From a checkpoint of a small text-conditioned image diffusion model: norm rmsnorm, width 128.
Rows from block 3 of the denoiser, named by matrix and row number. Each number is 50 + 10 x the weight over its row's rms, rounded and kept within 0 to 99. All counts start at 0.
# ada: adaLN modulation (shift, scale and gate of each sublayer stacked) (model.blocks.3.ada.weight, 1152x256), inputs 128-255
ada.242:52 70 62 46 40 42 57 53 51 32 61 46 55 54 57 38 54 57 59 47 49 72 42 50 54 45 55 41 34 46 57 44 51 51 54 71 47 47 48 53 58 03 36 67 42 44 49 52 46 48 59 64 46 51 49 38 52 45 60 52 52 69 52 58 44 54 49 35 59 48 56 39 38 50 65 50 53 55 55 54 45 40 40 44 42 34 46 38 45 62 49 68 34 64 53 64 58 31 55 56 49 42 75 54 80 62 28 42 48 46 48 54 50 62 55 57 48 59 47 42 48 77 54 51 63 54 42 39
ada.243:36 78 52 72 56 49 47 53 48 59 72 46 53 43 55 72 27 59 42 59 41 44 61 63 47 34 52 62 35 27 53 71 46 40 58 45 58 36 46 36 54 69 44 41 45 52 61 48 45 54 53 52 48 33 46 51 49 48 56 44 51 58 64 55 55 44 42 59 44 47 49 54 55 49 50 50 38 45 60 45 55 43 46 46 55 57 45 58 52 47 30 71 52 52 41 44 37 49 44 61 56 43 58 52 56 53 50 51 63 67 65 51 56 60 58 43 47 37 51 66 46 57 31 50 56 47 75 49
ada.244:51 55 75 66 52 50 44 58 47 41 71 42 45 56 47 66 62 68 49 33 58 37 48 54 48 31 42 53 47 60 35 45 62 66 48 47 45 54 57 42 50 43 59 41 45 48 47 46 41 69 55 75 53 72 38 47 59 59 51 60 65 42 38 64 46 64 53 44 45 41 56 55 62 56 50 63 50 47 60 62 40 47 37 52 55 44 48 43 44 52 41 46 65 37 45 54 59 53 43 43 51 28 46 47 43 65 51 49 55 34 54 48 42 63 36 55 53 47 42 42 49 40 56 66 53 48 65 59
ada.245:52 65 44 38 48 64 52 42 46 49 45 39 52 56 56 50 42 58 52 64 53 46 50 79 42 67 46 48 34 56 33 53 57 53 41 54 58 64 46 45 64 42 49 44 59 40 55 61 46 44 57 45 51 70 64 51 34 48 63 48 55 51 37 64 46 57 52 51 61 56 44 50 63 40 55 56 40 35 52 49 58 62 45 56 49 60 60 57 42 55 60 44 55 53 51 59 39 43 53 54 64 64 65 75 74 53 36 63 51 57 43 51 49 48 25 43 53 55 42 65 60 45 53 49 61 53 58 51
ada.246:53 14 53 43 64 46 47 50 55 58 51 66 54 49 53 44 43 43 53 60 40 57 59 48 49 39 48 57 47 50 67 46 31 58 55 49 39 36 56 17 36 61 39 56 47 50 45 56 68 55 50 53 59 51 57 43 61 50 41 42 62 41 51 47 49 68 47 63 44 59 60 40 40 61 60 58 32 67 35 47 56 46 58 44 64 59 64 63 39 43 39 80 51 55 56 44 64 45 48 46 64 48 35 37 39 42 66 53 39 52 65 36 55 31 47 47 61 45 42 51 43 62 45 58 45 44 40 61
ada.247:39 68 51 35 66 56 46 38 42 56 67 28 43 55 35 53 58 56 59 46 55 47 49 45 33 31 45 53 32 78 50 59 41 48 57 44 24 51 38 56 57 35 36 34 57 58 54 44 58 74 61 36 52 71 51 42 52 63 54 36 59 61 57 66 55 49 41 39 55 49 46 48 57 60 62 54 52 47 37 57 52 55 60 41 56 39 58 40 58 71 53 58 56 59 37 51 59 51 57 55 46 36 31 54 59 52 61 56 63 49 51 56 49 61 56 48 35 59 58 59 45 46 71 36 56 59 38 44
ada.248:46 01 57 60 71 56 55 59 64 47 42 53 52 43 66 59 55 44 42 30 47 66 49 50 57 75 57 41 30 34 46 30 44 35 47 41 69 43 47 53 51 38 47 54 49 51 59 50 39 50 54 51 50 50 56 53 48 54 45 44 39 41 45 63 47 77 36 66 41 42 47 55 40 45 50 88 50 46 54 57 58 48 52 46 41 44 56 36 51 39 35 40 49 44 58 39 49 49 60 49 50 49 58 30 49 51 49 52 30 50 51 32 47 48 41 49 40 46 54 56 51 42 57 40 51 58 39 48
ada.249:49 39 35 61 42 53 41 52 56 43 60 53 59 58 28 38 48 68 48 40 53 65 51 54 67 59 49 49 44 77 57 56 51 42 58 27 53 45 41 43 54 73 49 45 52 41 53 33 41 51 67 64 56 65 46 62 53 45 47 42 53 49 44 38 45 59 36 51 62 54 49 50 52 48 53 54 54 61 52 47 36 54 43 56 54 44 56 33 50 53 58 48 46 60 69 62 60 41 46 48 52 59 51 61 79 31 43 40 42 35 43 59 53 48 61 52 54 51 55 57 40 47 64 50 53 47 49 36
ada.250:58 27 45 37 41 39 44 42 48 71 60 53 36 56 43 60 45 33 49 74 50 57 56 58 56 66 36 60 66 61 41 57 44 63 43 49 55 61 56 43 54 52 49 45 49 43 66 57 61 51 46 44 32 59 52 41 67 43 56 55 29 47 48 35 41 52 54 61 64 45 39 55 59 50 41 55 58 37 65 54 64 47 59 56 61 39 52 63 48 53 44 40 57 52 35 42 50 71 53 63 56 33 71 45 53 37 56 56 48 64 43 51 47 45 44 55 59 51 48 45 40 34 36 57 41 49 61 57
ada.251:46 29 55 43 40 46 48 55 52 38 48 43 59 63 54 56 29 35 61 31 53 66 54 37 44 49 48 43 36 60 41 35 53 54 67 38 60 42 39 63 47 55 42 44 44 45 41 45 49 55 53 47 62 43 54 35 59 55 50 55 52 35 47 77 43 34 52 56 53 27 43 54 50 52 56 59 56 49 44 55 38 51 44 59 63 48 42 35 39 59 39 33 46 67 59 42 61 48 59 50 48 43 31 33 29 55 36 36 57 31 54 46 56 66 49 47 37 48 49 70 36 61 63 47 44 53 44 35
ada.252:39 42 55 60 42 47 49 70 45 55 66 49 45 56 48 54 55 50 56 67 66 47 40 69 61 48 38 44 61 64 57 85 46 39 53 07 52 47 44 50 51 88 48 64 45 42 70 31 52 52 56 54 66 73 34 44 40 48 44 49 60 54 53 44 58 46 60 46 57 54 58 49 42 41 49 62 57 54 53 45 55 51 41 62 54 57 55 59 47 50 66 59 47 48 31 51 67 36 57 48 47 46 46 47 63 51 46 46 48 47 60 49 73 63 39 37 55 55 65 44 46 51 65 61 68 47 39 54
ada.253:40 48 46 59 41 59 39 41 52 44 47 50 44 65 48 29 66 72 45 34 69 62 58 53 57 54 37 43 51 54 62 54 45 38 55 39 47 51 53 68 52 40 55 47 45 44 72 46 58 55 61 56 45 62 40 53 50 58 48 52 53 44 48 39 43 42 28 54 50 67 42 51 58 46 58 51 55 44 43 38 44 57 44 50 61 48 30 61 55 37 62 57 54 58 51 58 56 53 66 51 58 38 24 37 69 36 51 36 51 40 36 59 55 33 67 57 46 31 52 48 55 49 67 57 55 45 50 44
ada.254:64 24 60 59 53 43 49 22 76 66 64 62 45 52 61 37 44 37 45 35 39 51 53 39 50 64 72 59 42 35 53 49 48 41 37 50 56 76 48 59 57 59 49 57 41 50 55 42 63 40 47 50 45 49 63 48 57 47 49 49 65 38 59 46 40 35 50 60 57 40 51 42 49 44 43 57 53 45 55 58 52 45 55 44 44 44 46 34 48 51 49 62 56 51 57 56 58 49 52 69 59 45 77 40 40 52 52 53 43 57 30 29 40 54 56 51 58 52 35 41 59 66 51 46 47 48 56 56
ada.255:45 36 73 45 46 51 43 50 63 47 47 58 46 31 49 61 50 40 39 47 52 58 45 47 42 53 32 47 43 36 43 35 57 51 50 41 57 52 56 65 49 54 54 56 50 48 39 42 36 52 32 48 45 34 40 81 56 42 56 43 51 48 48 48 33 62 55 70 30 46 61 52 41 50 48 50 42 53 41 30 64 39 51 42 39 43 50 45 49 24 44 45 52 26 63 56 34 38 54 48 56 63 55 36 48 48 50 60 32 66 63 46 62 48 64 48 37 45 42 35 48 56 56 40 49 38 42 61
ada.256:45 35 61 43 40 58 38 51 60 36 48 41 47 44 56 48 44 51 36 47 30 43 43 31 48 37 40 41 52 66 52 45 38 61 44 44 50 72 48 53 47 64 26 46 57 61 66 61 52 68 36 37 77 44 63 47 46 45 44 45 59 57 60 36 47 56 65 36 51 48 66 51 42 37 53 56 44 47 60 53 56 56 41 60 56 58 65 48 62 44 42 33 57 54 51 46 60 45 47 50 41 59 52 55 45 76 59 61 58 25 40 49 34 32 44 36 39 64 52 52 46 33 48 45 47 43 30 66
ada.257:52 78 46 36 46 72 53 50 51 51 36 44 50 47 68 57 44 55 53 56 43 47 51 36 37 56 57 35 53 55 46 60 52 61 58 57 45 52 55 46 38 38 48 48 40 54 42 49 53 39 30 55 37 48 41 34 48 53 60 57 42 69 51 44 55 40 61 57 42 51 38 54 54 23 39 51 45 29 54 49 50 47 34 59 42 59 45 46 33 34 34 32 59 46 51 64 59 44 38 43 52 47 19 71 43 36 47 49 35 60 55 38 54 39 40 60 31 52 54 44 48 53 33 48 37 42 43 51
ada.258:56 61 55 44 59 48 49 73 46 58 50 35 39 56 42 63 49 51 42 54 55 50 41 46 68 60 40 55 44 58 48 45 39 40 34 63 45 50 56 51 47 34 47 27 48 38 45 27 45 33 50 54 68 61 40 41 31 51 62 52 54 36 45 25 55 66 40 42 57 50 68 53 52 50 56 32 36 49 48 55 49 52 52 62 56 46 47 44 26 55 43 49 56 48 39 45 42 45 31 53 51 42 47 63 46 37 46 45 41 48 35 53 53 61 44 55 57 49 28 52 53 44 61 60 73 47 59 49
ada.259:54 61 49 61 46 45 58 38 57 30 58 35 54 54 53 44 31 39 50 49 43 46 69 57 49 33 46 46 63 58 49 50 53 43 69 74 55 48 60 55 54 61 67 52 71 39 45 49 38 63 42 35 46 42 47 59 60 57 35 37 40 56 44 39 52 33 35 51 44 56 40 60 42 41 49 52 74 53 46 50 53 52 39 61 42 52 50 55 39 53 47 58 54 32 50 50 34 58 56 44 65 42 53 60 40 47 54 49 48 51 47 70 65 46 69 48 55 53 41 51 63 40 61 31 44 45 58 34
ada.260:49 44 43 52 52 47 27 60 45 55 43 44 61 58 48 47 53 54 71 18 49 51 69 44 51 32 47 54 44 53 43 42 58 52 55 56 48 46 43 63 44 49 50 36 45 52 46 40 36 71 57 66 59 52 47 57 47 67 60 52 44 64 46 69 46 51 48 46 50 41 47 51 65 67 52 60 35 49 60 51 67 38 57 51 68 47 43 52 36 44 52 50 52 52 62 56 51 34 41 47 72 43 50 44 72 34 41 49 42 52 59 47 57 57 54 61 48 56 51 53 55 74 40 47 43 46 54 59
ada.261:56 62 61 47 47 58 54 42 57 34 59 41 44 49 44 39 65 43 55 34 52 47 57 42 46 43 36 61 55 64 44 64 42 64 54 61 50 54 45 56 70 39 56 42 41 32 38 59 55 29 46 52 48 43 43 40 67 72 57 52 52 66 44 31 50 52 60 38 69 48 46 53 61 41 44 40 63 59 42 39 55 63 65 43 42 53 40 48 51 71 44 39 40 48 42 56 46 34 36 38 53 56 31 55 51 63 50 52 71 45 41 69 39 59 68 55 47 56 48 48 31 52 42 45 57 55 35 46
ada.262:74 34 47 60 51 46 37 63 42 47 62 55 64 61 63 61 63 48 66 60 44 52 36 46 49 34 64 73 41 60 46 47 44 54 48 44 55 48 55 51 68 84 69 59 53 53 47 45 51 37 62 53 71 54 63 61 38 47 50 63 52 51 53 51 47 76 42 39 53 58 54 49 55 61 54 46 64 45 60 55 58 59 41 43 54 28 48 42 50 29 54 52 62 58 49 54 65 64 50 56 46 65 55 43 46 54 64 40 63 64 45 30 50 64 36 45 47 46 56 40 39 57 64 55 40 57 46 34
ada.263:53 58 81 33 32 52 55 49 46 29 42 51 72 58 57 43 66 47 55 51 54 64 38 36 55 34 50 59 53 73 58 60 42 51 40 44 46 53 43 52 63 46 42 50 51 42 51 46 41 52 46 47 38 36 48 50 50 69 39 54 51 46 50 38 51 66 48 53 56 41 59 44 53 48 61 37 72 52 55 38 63 65 64 44 51 54 40 43 52 38 31 57 50 57 42 45 61 42 57 41 70 47 50 39 66 62 79 46 58 47 53 54 49 36 60 41 46 54 48 51 60 59 56 43 54 52 42 31
ada.264:55 74 50 47 55 49 59 40 61 50 46 48 58 59 53 47 66 38 47 42 45 48 34 41 54 51 30 52 51 48 37 68 65 52 59 46 73 32 65 49 53 45 43 57 48 56 59 55 55 36 62 43 56 43 48 60 32 36 53 39 77 49 54 31 55 36 55 32 63 56 60 44 58 43 57 37 64 47 59 62 47 50 41 48 54 62 63 48 44 57 56 34 40 49 44 43 33 43 43 42 69 54 55 58 55 73 61 57 54 62 45 62 56 32 49 57 44 57 50 35 60 55 39 52 51 64 54 47
ada.265:37 58 60 64 57 53 44 47 50 35 53 45 64 41 41 55 41 45 51 36 39 56 58 63 61 27 47 36 52 43 53 49 34 55 51 69 42 55 63 40 60 61 69 66 52 62 56 54 37 47 48 62 44 57 41 60 38 55 39 66 46 55 51 57 60 50 48 50 52 39 41 53 57 73 60 57 61 44 42 44 46 53 54 56 53 57 38 57 59 51 74 61 61 53 41 70 52 36 70 41 31 39 39 68 40 45 33 45 59 47 55 63 60 51 51 46 52 30 41 53 54 34 48 58 61 53 53 55
ada.266:50 63 55 61 52 62 54 57 35 63 64 56 49 57 61 78 55 39 49 48 79 50 57 51 57 66 68 46 57 41 44 48 54 56 38 63 57 44 58 41 47 44 59 70 50 52 52 51 52 65 49 52 71 70 41 56 57 56 42 64 40 41 41 46 48 50 56 42 46 43 40 48 71 45 47 73 38 50 43 50 45 59 51 37 39 45 82 43 60 43 42 57 45 61 59 38 49 47 61 45 61 70 68 68 48 62 44 41 52 59 63 70 43 31 70 65 60 58 65 47 60 51 51 47 32 44 55 50
ada.267:48 72 53 28 52 66 55 55 49 52 57 45 57 50 52 73 57 38 45 49 61 39 31 45 46 50 22 41 44 51 59 57 63 62 43 68 47 54 52 58 48 62 37 47 46 50 54 73 54 65 46 49 39 46 57 48 66 53 48 55 40 47 61 45 51 37 58 56 50 33 50 63 30 33 44 25 68 45 71 41 44 45 51 59 42 67 39 51 51 67 57 45 38 57 52 51 44 55 52 52 50 38 46 54 51 58 54 52 50 42 45 52 56 47 56 35 47 50 50 43 47 46 42 39 44 45 54 52